Weights of a small CTC audio transcriber.
Model: 31.3M parameters, waveform 16khz input, arch conformer, norm rmsnorm, activation geglu, moe top_k, num experts 4, layers 8, width 384.
Training: muon at rate 0.012, 4900 steps, batches of 64.
Data: 26041 training examples, 12.0 epochs.
Rows from block 3 of a small CTC audio transcriber, named by matrix and row number. Rows with one number within an expert belong to one neuron, the router's apart. Each number is 128 + 24 x the weight over its row's rms, rounded and kept within 0 to 255. All counts start at 0.
Before each expert's rows are labels from the 100 clips, of 14976, where the router gives the expert most weight on average: "top examples" is what is common among them. Only what is clearly more common there than usual is listed. The data: short made-up English sentences, spoken by a formant synthesiser in many voices. In brackets: how many of the 100.
# router: router (model.blocks.3.mlp.router.weight, 4x384, trained with AdamW), inputs 77-153
# gate: expert gate (model.blocks.3.mlp.gate, 4x384x384), inputs 77-153
# up: expert up (model.blocks.3.mlp.up, 4x384x384), inputs 77-153
# down: expert down (model.blocks.3.mlp.down, 4x384x384, transposed), outputs 77-153

# expert 1
top examples: number of words: 4 (76); "where" (35); "is" (32)
router.1 [ 70 104 140 114 128 134 148 103 108 151 125 136 131 148 118 111 127 156 161 136 128 158 127 156 158 149 126 155 120 133 175 138 151 142 107 171 117 152 133 130 113 153 123 158 175 162 122 125 142 169 161 108 132 117 101 130 150 151 119 124 141 152  82 131 108 122 175 120 122 102  94 127 105 160 100 139 117]
gate.0 [128 128 128 152 141 142 128  92 134 128 128 155  93  89 128 157 187 128 128 128 128 128 128 128 150 128 128  99 101 128 172 128 157 128 128 128 185 128 146 128 128 118 128 128 128 132 129 128 128 128  36  89  78 112 128 128 131 128 128 137 128 128 128 128 118 128 128 128 128 128  92 128 128 149 128 128  66]
up.0 [128 117 116 128 107 109 171 128 158 128 151 108 128 202 128 128 128 135 129 129 168 128 128 104 108 128  70 128 128 128  97 114 130 128 173 103 128 107 125 128 113 128 122 128 128 112 102 128  82 128 175 128 148 165 128 128 128 152 128 128 128 128 109 206 119 150  96 104 128 128 128 128 152 128 128 128 157]
down.0 [166 138  87 128 119 128 128 128 128 171  76 128  50 128 133 119 128 128 128 128 128 128 120 128  69 165  99 128 128 128  62 128  87 140 128 128 116 123 136 128 128 128 128 128 106 128 128 123  74 128 128 144 128 130 128 128 106 128 128  99 128 128 142 128 186 128 128 128 128 128 128 128 128 128 128 107 137]
gate.1 [ 86 128  98 141 128 146 128 128 136 100  58 128 135 128 117 128 116 128 157 173 128 128 158 107 150 128 128 167 128  98 128 121 100 162 128 122 108 128 110 128 128 119 137 169 107 128 128 122  88 127 119 157 120 130 128 128 128 128 167 128 128 138 190 128 128 111  67 131 110 190 128 157 128 127 146 128 128]
up.1 [ 81 102 143 128 182 126 128 128 128 156 107 128 128 128 128  66  96 182 128 128 128 145 128 112 170 128 128 128 128  50 128 116 159 128 128 128 133 128 128 128 128 128 143 128 128 128 128 128 108 118 128 128 128  79 122 128 128 106 128 174 128 147 192 182 128 128  55 128 128 190  96 128 128  78 128 128 145]
down.1 [128 128 130 120 128  99 128 116 135 172 175  92  88 128 128 128 128 128 149 116  95 128 132  90 143 113 170 128 128 128 196 142 199 125 128 137 128 170 128 126 128 127 128  60 128 128 128 128 128 110 164 132 107 101 185 179 110 128  82 166 128 128 189 162 128 166 128 172  92  31 128 127 145 128 128 117  76]
gate.2 [ 93 150 128  77 128 128 114 128 145 128 128 153  72 128 128 128 128 104 128 128 128 128 165 112 128  84 182 137 128 128 128 141 128 128 128 128 205 167 102 113 128 144 129 128 117 128 180 116 128 128 167 128 139 128  94 128 127 128 116 128 128 161  98 128 120 111 142 133 128 128 128 161 128 137 128 128 201]
up.2 [128 182 141 128 128 163 128 144 128 123 118  85 128 128 128 128 128 135 128 128 159 128 128 128 128 115 128 157 108 128 121 158 128  94 128 128 128 128 173 128 128 182 128 128  97 128 128 128  88  47 161 128 128 119 128 132 128  46 128 128 128 128 128 122 128 128  94 157 110 122 128 155 158 114 119 128 169]
down.2 [128  98 128 123 128 128 128 128 128 102 145 128 128  99  77 128 128  62 128 128 122 128 128 161 128 128 112  88 128 116 128 128 146 128 128 118 182 128 128 128 151 155 128 128 128  84 131 128 128 157 128 153 106 127  87 128 128 128 124 166 166 156 136 128 141 128 150  66  83 128 139 157 128 202 128 128 128]
gate.3 [ 81 128 155  75 161 128 128 107 128 128 106 121 128 139 128 128 100 128 128 135 132 153 128 114 109 184 144  83 130 156 128 159 110  64 128 128  95 128 127 128 128 128  97 150 130 156 128 115 142 190 128 128 128 157 115 128 128 128 128 128 144 118 128 132 144 172 128 128 118 128 129 128 172 128 114 128 128]
up.3 [128 128 117 128 117 128 189 128 128 115 111 128 128 128 128  85 127 128  64 128 128  89 128 124 128 128 128 128 103 123 182 128 138 128  69 128 135  87 128 128 102 128 128 128 136 114 128 155 128 100 128 128 128 128 128 162 160 117 128 170 128 128 151 103 128  61 128 123 165 128 112  88  79 104 133 128 128]
down.3 [125 103 128 128  93 170  98 154  72  79 128 170 128 128 128 128 128 128 128 128 109  70 118  64 128 128  77 141 140 103 128 128  92 180 128  71 142 128 123 194 128 128 198 134 128 168 134 128  79 192 128 146 128  95 128 115 113 128 128 128 120 128 173  75 128 128 152 128 122 128  97  75 200 128 128 128  96]
gate.4 [128 128  99 128 128 186 128 128 161 128 126 128 128 128 130 128 151 174 128 128 128 128 146  80 128 128 128 128 107 128 148 128 128 125 109 131 128 128 128 153 128 128 128 172  93 118 128  65 128 145  54 176 131 167  42 128 128 128 128 128 128 128 128 128 148 105 128  62 112 128 128 128 113  80 128  93 122]
up.4 [128  87 128 128 128 128 132 128 131 128  74 128 171 191 128 128 127 128 128  90 159 128 128 128 128 128 128 128 107 128 158  96  82 146 168 128 166 128 133  58 128 185 128 107 128 104 128 135 128 128 128 121 128 128 128 128 128 127 197  84 148 128 128 128 128 103 128 155 177 153 128 128 127 128 128 163 128]
down.4 [128 130  99 184 129 128  88 128 128 128 128 149 128 128 128 128  97 128 152 128  90 128 145  72 128  99  89 168 128 136 128 128 128 128 128 128  98 128 141 130 128 144 152 128  75 159 128 128 128 128 128 128  90 128 167 128 179 128 128 136 172 105 172 128 155  93 128  68 128  91 128 144 166 135 199 128 167]
gate.5 [101 199 164 128  87  75 128  97 146 126  84 128 128 128 128 128 128 128 128 128 128 100 153 128 128 140  77 128 128 115 128 137 118 122 128 128 128 128 128 128 115 128 128 128  56 165 128 128 128 128 104 131 106 128 145 164 128 128 153 148 158 105 101 128 120 140 154 128 128 128 128 113 128 105 128 121 137]
up.5 [128  95 128 102 140 210 128 128 128 128 103 159 113 128 203 181  74  89 160  96 111 128 128 128 128 128 128  98 128 150 128 128 102 161 128 128 128 128 128 128 123 128 128 128 128  61 128 128 162 114 128 128 128 152 128 128 121 128  93 128 128 128 124 128 128 124 116  45 109 128 128 128 128 128 130 128  93]
down.5 [128 128 128 128  82 128 157 106 128 128 176 128 128 128 128 128 128 128 128  54 110 128 128 176 128  88 170 128 121 128 102 159  80 128 155 125 128 128 128 133 145 102 179 171 119 128 123 117 128 128 128 128  80 158 113 128 128 128 128 128 128  92 128 128 117 134 128  97 128 132 158 168 109 153 198 113 128]

# expert 2
top examples: "please" (66); "me" (60); "bring" (52)
router.2 [113 104 119 108 152  92  78 118 126 121 152 128 126  99 146 122 143  92 131 131  94 123 119  98 137 134 125  65 141 132 108 125 131 115 115 137 109 128 167 144 127 103 140 121 118 187  96  99 111  97  96 154 112 111 111  96 133 108 105 113 135 118 133 165 123 155 102 122 118 159 140 130 179 103 108 141 117]
gate.0 [128 128 160 120 128 157 128  88 128 128 119 145 128 190 110 128 128  56 119 128 137 173 106 128  99 128 160 128  31 168 128 128 128 128 114 128  99 128 128 111 117 118  77 121 128 128 141 128 128 152 128 128 128 127 135 128 128 132 140 128 128 128 128 148  97 128 128 128 128 128 164  87 148 128  94 157 168]
up.0 [128 198  94 128 128 108  59 128  96 173 107 128 128 128 128 128 126 128  69 128 128 124 122 141 128 163  59 114 154 102 128 128 128 128 109  92 169 155 155 164 128 175 157 128 128 128 128 107  71 128 127 128 128 128  59 128 116 108 156  94 128 128 163 128 128 128 128 128 128 113  88 128 135 128 186  89 128]
down.0 [165 129 128 128 104 128  81 153 128  58 128 154 128 128 128 128  99 128 128 133 172 157  73 128 128 128 128 128 128 175 128 128 128  99 193 128  92 128 128 114 128 128 128 128 135 160 158 128  87 128 167 128 128 128 173 128 102 128  43 133 128 128 128 143 120 128 106 128 112 174 171 128  87  95 186 121 161]
gate.1 [152 128 128 128 128 103 104 128 128 134 127 128 142 128 128 128  80 128  47 137 171 128 137 128 112 146 128 128 128 128 128  91 128 128 128 128  32 122 128 109  77 123 128  85 114 128 128 128 128 148 111 128 128 136  92 117  83 128 142 128 128 128 132 128 106 138 164 128 128 194 128 136 128 128 128  99 128]
up.1 [ 73 202 128 175 161 128 164 115 172 181 149 128 170 128 128 128 171 128 128 130 128  95 128  98 128 128  86 128 112 128 128 170 128 167 101  91 129 128 128 128 128 178 125 174 151 128 128 165 106 146 151 185 128 128 128 110 128 128 120 155 128 139 145 128 127 128 128 128  75 153 151 128 128 128 169 128 128]
down.1 [128 135 104 128 158 128 105 159 125 155 128 128 128 128 128 128 128 126 101 128 161 128 128 128 128 128 128 128 161 116 102 110  76 128 128 143 112  96  19 125  61  76 164 128 157 128 128  87 128 128  66 128 128 148 128 103 128 128 128 100 128 157 128 159 128 114 128 128 160 128 154 182 128 116 128 128 128]
gate.2 [128 146 140 115 108 117  93 128 128 128 135 128 128 128 128 128 145 128 128 182 158  70 128 122  86 124 102 151  75 125 128 120 173 143 128 128 103 112 128 163 128  79 128 128 149 128 118 128 133 137  99 108 128 141 128 125 128  68 128 128 128 128 128 103 128 128  70 128 158  92 128 170  93 128  97 123 128]
up.2 [121 128 128 199 128 160 128 128  81 115 156 128 131 137 128  86 118 128 128 130 128 128 156 107 128  98 170 128 128 121 128 128 123 128 189  82 162 167 116 128 128 128 128 128 128 128 131 128 117 128 128 128 128 128 128 182  95 128 128 128 128  99 117 128 128 152 181  81  98 125 128  90 128 128 128 150 106]
down.2 [118 128 125 114 128 178 149 132 153 128 128 107 148 141 128 128 128 147 138 128 113 128 155 128 129 150 128  66 128  72  93 128 128 128 163 128  77 128 150 111  84 128  59 128 128 108 135 122 128 128 183 153 128 149 134 142 143 112 128 128 125 128 107 128 128  99 150 128 128 131 142 179  64 128 128 128 120]
gate.3 [132 128  45 192 114 128 128 139 128 149 173 128 128 128 128  94 128 104 128 140 128 149 128 128 116 128 128 128 118 156 128 128 169 128 128 128 128 128 128 121  95 140 128 133 107 128 128 128 134 128 128  85  96 128 105 117 128 128 128 128 149 128  87 114 128 159 162 160 137 101 128 128 117 128 128 148 128]
up.3 [128 128 185 134 128 154 134 147  94  98 146 128 128 128 118 119 189 128  65 128 191 128  76 143 128 141 128 128  83 128 158 128 133 138 128 115 128 188 128 126 128 145 128 128 128 101 100 128 128 109 128 128 128 101 128 128 128 133 108 128  74 128 136 136 190  89 128 128 151 128 128 137 167 128 128 128 128]
down.3 [128 128 128  91 128 128 128 154 128 169 194 161 134 140 137 128 128 128 128 128 128  99 106 128  82 128 128 128  92 128 138 128 128 128 137 128 128 105 128 142  85 128 152 128 152 117  98 128 128 128 129 143 125 128 128 139 128 128 128 166  98 128 166 128 128 116 128 117 119 120 133  62 201 128 128 176 128]
gate.4 [172 128 128 128 128 128 141 128  92 134 128 156 128 128 128 128 155 128  70 128  67 128 107 128 161 128 128 128 128 128 126  97 128 128 114 110 128 128 128 110 128 128 114 106 184 135 128 129 128 153 128 143 128  57  91 128 128 128 128 128 142 142 128 132 128 130 128 139 128 109  93 128 164 151 128  64 129]
up.4 [128 110 181 128 184 128 105 128 126 131 137 128 128 128  93 128 128 152 118 144 118 122  77 128 128 128 128 138 114  51 128 128 128 165 155 128 152 128 128 128 197 108 107 128 169 117 155 152  77 128 128 128 128 128 128 100 128 164 152 128 173 128 128 128 122 128 128 196 128 128 126 128  98 128 128  81 128]
down.4 [128 166 128 128 128 128 128 121 149 195 128 128 128 116 157 128 118 141  77 154 128 128  77 110 102 128 168 128 128 128 143 128  94 128 147  98 177  75 122 128 140 128  95 163 128 128 128 158 128 128 175  84 128  92 129 150 152 128 128 179 160 128 202 128 133 128 128 128 132 142 128 128 128 113 137 128 154]
gate.5 [128 144 128 183 128 150 174 151 128 128 203 142 123 128 121 122 128 115  79 128 126 127 128 142 129 128 108 152 123 117 100 128 102 142  93  90 127 128 103 128 128  93 128 128 128 128 128 100 128 149 128 128 128 143 128 128 128 200 128 143 193 131 128  83 128 185 128 122 128 127 128 128 128  76 128  83 128]
up.5 [146 128 128 128 166 128 128 152 128 120 189 137 128 128 208 123 117 128 118 128 128 128 232 128 130 128 141 128 165  79 128 141 117 174 128 128 128 119 128 128 154  32 128 128 181 163 128 110 167 128  68 128 156  93 128 128 128 184 128  92 128 106 128  65 128 113 128 128 167 128 128 128 159 128 128 106  53]
down.5 [128 128 104 128 104 146 128 128 128 128 128 128 142 128 128 128 144 106 128 128 128 128 128  52 126 128 128 143 128 128 121 128 128 128 128 163 165 155 128 128 128 128 128 111 124 119  78 128 193 196 115 128 158 128  86 128 146 128 128 133 128 128 128 151 128 128 133 128 128 128 136 170 128 128 128 117  47]

# expert 0
top examples: sentence kind: statement (98); /æ/ (76); reverberation (52); number of words: 7 (32)
router.0 [156 171 138 145 120 153 151 124 142 163 135 147 156 136 112 133 126 115  82 132 149 129 135 142 104 114 151 139 162 124 138 133 136 138 129 116  93 119  88  81 130  67 127 116 128 107 153 114 146 110 137 109 110 137 171 104 114  93 128 138 137 122 137 121  95 124  82 119 143 117 160 122 128 103 145 120 117]
gate.0 [182  97 106 101 128 121 128 128 128 128  86 132 128 168 128 132 128 143 128 128  95 129 142  87 128 154  89 128 182  97 128 128 128  97 129  94 128 144 128 142  81 128 119 156 143 128  87 158 128 128 158 117 128 164 128 128 128  90 162 159 122 161 128  99 128 128 128 128 142 128 128 134 105 131 128 167 128]
up.0 [128 110 128 110 103 128 128 120 145 128 128  96 128 128 146 108  93 128 139 128  50 128 173  78 128  69 128 128 149 154 128  86 158 113 125 128 128 140 128 128  96 128 183 128 151 128 130 168 143 105 127 128 128 128 190 135 128 117 125 147 121 133 137 142 128 128 194 128 128 128 128 128 103  86 154 148 140]
down.0 [128 128 128 159 128  72 128  88 139 113 128 149 128 174  97 160 101 128 128 131 128 128 128 126 128 117  64 128 128 128 129 103 153 161 128 128 142 117 128 128 128 179  64 184 114 162 119 128  91 128  71 126 128 173 128 156 101 128  99 128 128 128 128 124  71 128 128 128 107 128 147 128 128 128  89 128 105]
gate.1 [160  90 151 128 128 128 139 151 122 128 128 128 128 157 128 128 143 114 128 128 128 156 148 128 128 128 128 128 128 191 128 155 113 128 131 111 128  92 128 106 164 130 114 147 128 128 145 135 111 128  62 128 157 133 128 181 128 128 128  93 128 128 137  86 128 113 128 148 188 116 125 141 184 128 128 128 127]
up.1 [176 131 171 179 140 102 125 128 128 111 154 128 128 149 127 145 118 128 117 183 143 128 128 148 113 128 128 120 122 105 142 184 128 118 139 137 154  75 128 128 161 128 141 128 128 135  75 113 128 138 128 160 129 153  90 127  88 128 128  88 128 128 140 128 128  93 141  61 137 208 128 128 115 128 128 118 113]
down.1 [172 128 126 186 128 128  94 128 128 106 128 128 128 128 146 148 128 125 101 116 128 128 100 128 128 128 128 166 112 137 128 160  95 128 128 175 148 118 246 128 155 128 207 186 116 128 109 141 128 187 128 128 128 113 108 128 128 139 128 128 128 115 178 139 101 128 128 128  68 128 157 128  73 128  94 128 128]
gate.2 [128  88 128  49  79 128 165 128 128 128 128 141 128 151 128 128 107 128 178 128 123 128  65 128 128 109 103 146 127 104 128 155 128 114 128 132 128 183  92 128 128 149 128  90 123 165 108 128 128 128 128 180 128  60 128 128 128 111 168 130 128 128 128 182 166 131 128 128 128 128 128 128 139 102 128 145 128]
up.2 [128 128 128 150 182 128  82 137 128 129 118 123 128 128 144 120 128 109 177 128 145 128 134 146 128 128 128 128 128  92 109  77 125 157 128 155 128 102  67 128 128  88  70  85  95 101 151 128 113 128 128 125 128 128 152 113 128 128 108 155  89 165 183 135  75 128 128 154 128 128 128 128 194 128 128  91 128]
down.2 [156 116 155 128 118  90 128 157 186 143 128 128 128 128 119 128 128 128  96 141 128  20 186 128 143 173 144 201 113 128 145 137 158 128 165 128 165 180 128 151 130 128 156 101 128 128 134 180 128 111 128 174 128 128 128 128 165 118 128 131 140 128  99 145  95 101 128 128 198 128 128 151 128 128 150 128 110]
gate.3 [128  98 128  77 170 128 128 128 128 123 113 128 128 193 128 130 128 123 124 128 128 128 128 152 128 128  43 128 128 102 191 173 135 128 128 128 146 128 128 118 128 128 128 128 180 151 128 128 128 151 128 113 128 128 128 101 164 128 128 121 118 128  91 128 128 128 105 128 179 128 115 128 181 128 128 128 128]
up.3 [128 128 128 128 128 128 128  89  80 193 178 128 128 128 128 128 136 105 128 128 128 133 128  99 108 146  84 107 128 128 171 128  86 128 128  83 128 143 108  82 128 128 128 160 128 132 152 170 154 128 128 130 128 127 119 137  74 128 145  94 128 128 125 128 128 128 128 158 128 128 100 128 128 138 128 150 109]
down.3 [128 149 128 117  99 128 128 128 155  89 128 138 189 128 128 128 128 160 127 129  77 110 168 128 128 147 128 128 145 128 128 128 128 114 128 128 123 107  95 128 128 128 131 128 110  31 133 128 128 128 128 169  96 158  54  75 136 172 169 111 128 128 128 109 128 128 188 122 151  94 128 128 128 128 189 128 128]
gate.4 [185 128 128 128 128 128 111 140 128 150  63 128 128 133 128 119 138  75 109 137 128 128 128 121 208 128 182 162 128 169 205 173 136 139 128 128 128 128 117 173 128 104 131 128 164 128 136 128 128 128 128 117  54 128 128 128 128 128 147 112 128 128 128 153 128 128 132  84 128 128 140 176 137 128 115 106 128]
up.4 [128 114 128 143 128 118  84 128 128 128 132 128 128  91 128 169 128 128 128  70 128 100 107 191 117 102 138  99 119 128  54  66 134 128 128 128 106 128 128 128 128 128 128 128  98 128 160 124 128  97 128 121 128  75 128 114  77 128 122 128 128 128 196 128 128 128 128 149 128 128 128  60 128 128 124 101 128]
down.4 [128 128 148 128 120 128 161  92 128 128 128 128 159 128 146 172 118 158 166 128 128 128 128 139 128 128 128 128 108  77  86 128  72 128 128 128 129  94 128 128 128 128 194 128 110 128 128 128 128 128 128 128  61 147 128 128 128 128 120 104 113 128 152 129 152 145 128 128 128 128 110 136 128 128 128 128 158]
gate.5 [128 152  91 128 128 128 118 123 128 179 128 128 157 146 147 128 129 169 128 128 137 170 128 128 128 123 128 128 128 128 128 128 128 138 121 119 128 112 191 128 139 128 192 128 128 114 128 128 128 151 193 128 178 128  80  99 128  94 142 120 128 128 128 128 131 144 132 128 128 186 163 148 111 128  85 128 133]
up.5 [134 128 128 128 133  75  89 151 128 119 128 128 111 128 128  65 128 108  86 128 167 128 178 128 128  63 131 128 128 128 199 128 128  74 128 128 129 156 128 128 128 136 128 158 128 128 128 108 128  71  98 132 128 128 121 128 142 128 137 128 128 128 136 120 128 128  84 128 128  95 103 128  74 128 146 128 128]
down.5 [171 128 128 128 104 128 180  97 128 166 128 128  95 128 128  41 106 128 182 128 128 135 124 128 123 121 128 152 162 112 139 128 128 128 128 179 101 107 128 120  91 128 119 128 173 128  54 124 128 128 126  92 128  76 165 186  71 128  88 128 128 128 128  77 128 128 137 128 128 162 128 151 119 128 132 128 128]

# expert 3
top examples: number of words: 9 (84); /j/ (46); "beyond" (39); "behind" (32)
router.3 [151 168 138 178 135 131 136 118 172  89 120  86 106 141 141 153 121 132 101 126 134  98 149  91 141 114 121 121  81 165 108 151 108 143 132  94 160 127  99 157 164 148 134 109 110 100 114 135 149 127 124 141 153 127 160 151  89 143  94 116  89 118 141  71 128 119 167 158 132 133 151 121 111 139 193 114 125]
gate.0 [128 128 128 122 128 128 147 149 111 119 113 128 176 128 128 128 163 128 128 121 128 128 128 139 158 185 104 128 115 119 174 128 128 120 100 128 138 128 128 128 143 128 136 160 114 128 128 199 137 128 128 127 147 128 166 128  85 128 147  93 128 114 140 128 128 128 128 153 128 120 105 106 156 128 128 128 146]
up.0 [124  68  93 158 128 128 128 154 140 146 128 128 104 104  91 128  96 128 158  88  81  94 128 128  83  79 128 128 130 128  83 128 128 125 128 128 128 169 128 128 154 128 163 128  98 128 128 128 144  85  84 109 198 128 128 177 128 128 144 128 152 128 134 182 128 128 126 110 131 139 128 128 144 128 125 100  65]
down.0 [128  66 149 115 112 128 134 177 128 127 112  80 128 128 130  87 146 138 128 128  65 154 128 128 128 128 128 128  52 128 128 128 128 128 128 128 107 128 128 128 128 128  85  85  68 128 119 171  99  96 128 133  96 128 127 150 128  43 169 172 102 126 128  61 140 128 128 128 128 128 117 128 122  90 128 128 128]
gate.1 [195 128 128 158 188 128 128 115 128 128 128 169  84 102  99 128 128 144 116 123  99 171 128 113 164 128 128 128 128 128 100 129 154 202 128 107  61 128 128 115  79 128 128 158 151 128 182 128 126 128  68 128 116 119 128 128 128 151 124 104 128 128  81 128 132 120 128 168 128 128 166 128 174 160 175  57 128]
up.1 [158 177 128 136 128 128 201 128 123  88  71 179 110 110 109 128 128  99 128 128  84 128 128 102 165 133 128 128 128 114 128 116 137 226 128 121 128 125 158 128 128 128 128 170 161 128 128 128 163 107 116 152 128 152 128  81 128 119 128 128 128 128 105  74 128 168 105 128 128 128 128 137 194 149 128 128 128]
down.1 [128 173  56 128 128 128  80 175 162 128 128  90 107 128 128  81  83 128 128  94  90 137 118 140 128  97 152 191 138 128 128 128 128  73 128 128 128 128 128 179 128 149 190  57  91 114 128 128 128 128 128 150 153 177 124 128 106 170 136 128 145 205 172 140 128 121 128 129 128 128  61 182 145  58 113 130 108]
gate.2 [ 98 128 142 138 158 185 167  97 154 128 128  76 145 128 128 178 128 128 128 131 106 109 172 128 128 128 101 128 101 128 128 105 130 128 150 144 128 110 128 128  65 162 128 128  84 104 128 128 128 119  44 128  53 128 183 128 128 128 152 152 128 152 128 104 158 128 128 145 128 128 176 124 128 165 151 128 128]
up.2 [128 171 128 128 128 128 128 128 128  89 128 158  97 167 128 128 128 128 107 113 128 128 128  97 162 128 177 128 128 128 128 123 116 157 128 128 114 168 123 128 128 128  93 128 128 128 128 128 191 128 146 184 147  93 128 169 128 103 119 128 189 160 128 128 128 128 128 128 177  84 130 115 128 128  91 128  93]
down.2 [128 128 128 128 105 128 128  92 128 128  98 128 128  63 128 128 128 128 128 185 128 128  90 128 112 103 120 130 128 122 128 128 158 128 133 128 128 128 110 128  89 128 128 109 178 128 128 128 150  91 128 128 128 128 143 128 112 128 128 128 128 113 128 128 128 128  89 128 103 128  78 116 170 155 152 151 128]
gate.3 [128 147 128  94 156 128 128 128 128 105 128 128 128 128 138 128 128 180  88 132 154 128  94 128  90 128 128 128 169  71 128 116 128 145 128 100 103 128 150  71 108 144 125 161 137 135 122  85 197 128 128 128  91 128 128 149 128 134 152 144 116 101 105 128 128  86 103 149 103 126 128 128 158 133 128 127 128]
up.3 [ 83 128 157 128 128 148 128 128 100 105 128 152 128 116 144 128 115  92 128 128  78 128 128 108 128 128 122 128 128 104 176 138 105 180 124 128 128 128 132 175 128 128 109 128 128 128 128 128  92 128 128 155 118 128 128 128 128 128 125 128 140  73 129 138 128 128 131 128 153 144 103 128 128 128 121 113 178]
down.3 [115 125 128 108 128 111 140  99 128 128 128 128 128 128 128 128 142 136 128 128 156  62 173 125 128  78 128 138 128 128 124 163 128 119 122 175  60 135 148 141 111  90 103 128 128 165 128 128 137  84 182 128 128 147 108 128 104 128 109 128  81  87 180 128 145 131 128  72 112 117 128 128  85 128 128 128 128]
gate.4 [128 204 151 128  79 128 108 137 128 128 149 128  90  76  79 161 128 173 128  87 128 159 160 139 128 157 128 178 128 128  68 135 128 128 145 128  98 128 136 128 128 128 106  99 130 128 102 163 128 142 128 128  95 135 114  90 128 155 128 123 128 128 128  93 128 128 104 140  86 111  99 128 128 128 178 128 128]
up.4 [128 187 128 128 128  93 128 128 157 128 146 128  92  66 128 128 128 225 194 128  89 128 128 128 134 128 155 128 147 128 128 128  99 128 190 128 128 128  98 128 128 159 117 157 128 128 128 128 128 119  68 128 126 154 128 131 128 128  78 128 129 128 128 154  81 132  80 117  81 128 136 118 128 128 171 128 128]
down.4 [ 98  94 103  75 128 128 128 128 154  98 129 175 149  76 128 128 170 128 113 128 111  62 128 128 177 128 128 128 142 111 128 128 128 226 127 156 150 128 128 101 122 128  87 128  98 128 128 140 128 128 127 128 128 120 168 128  91 128 128 142 128 128 128 128 101 138 159  80 128 128 199  87 128 128  60 128 133]
gate.5 [128 128 150  60 104 149 128 137 128  94 128 128 128 148 126 128 176  91 180 128 128 125 128 128 139 128 128 157 128 128 132  95 181 128 128 102  90 145 205 123 137 128 141 128  69 142 128 128 128  99 128 121 128  83 128 128 114 133  91  78 128 119 174 128 128 122 127  61 128 128 128  69 128 142 151 161 128]
up.5 [146 159 128  94 128 124 128 136 113 142 128 120 135 169  86 128 128  63 124 128 128 132 128 128 116  85 128 128  62 143 128 102 152 128 128 128 128 128 201 192 194 128 128 128 103  99 128 141 128 128  96 105 138  72 128 128 133 154 128 128 121 131 128 125 128 128 128 115 107 166  97 130 128 128 144 164 136]
down.5 [ 85  52  81 128 151 128 149 127 113 144 130 128 128 125 128 128 128 149 130 128 128 128 128 113 128 119 111 128  93 128 116 123 120 128 128 128  84 128 128 128  96 128 128 128 128 108 128 112  67 178 116 128 128 128 128 131 128 128 105 131  89 208 128 128  60 128  66 128 116 123 128 128 128 159 183  99 128]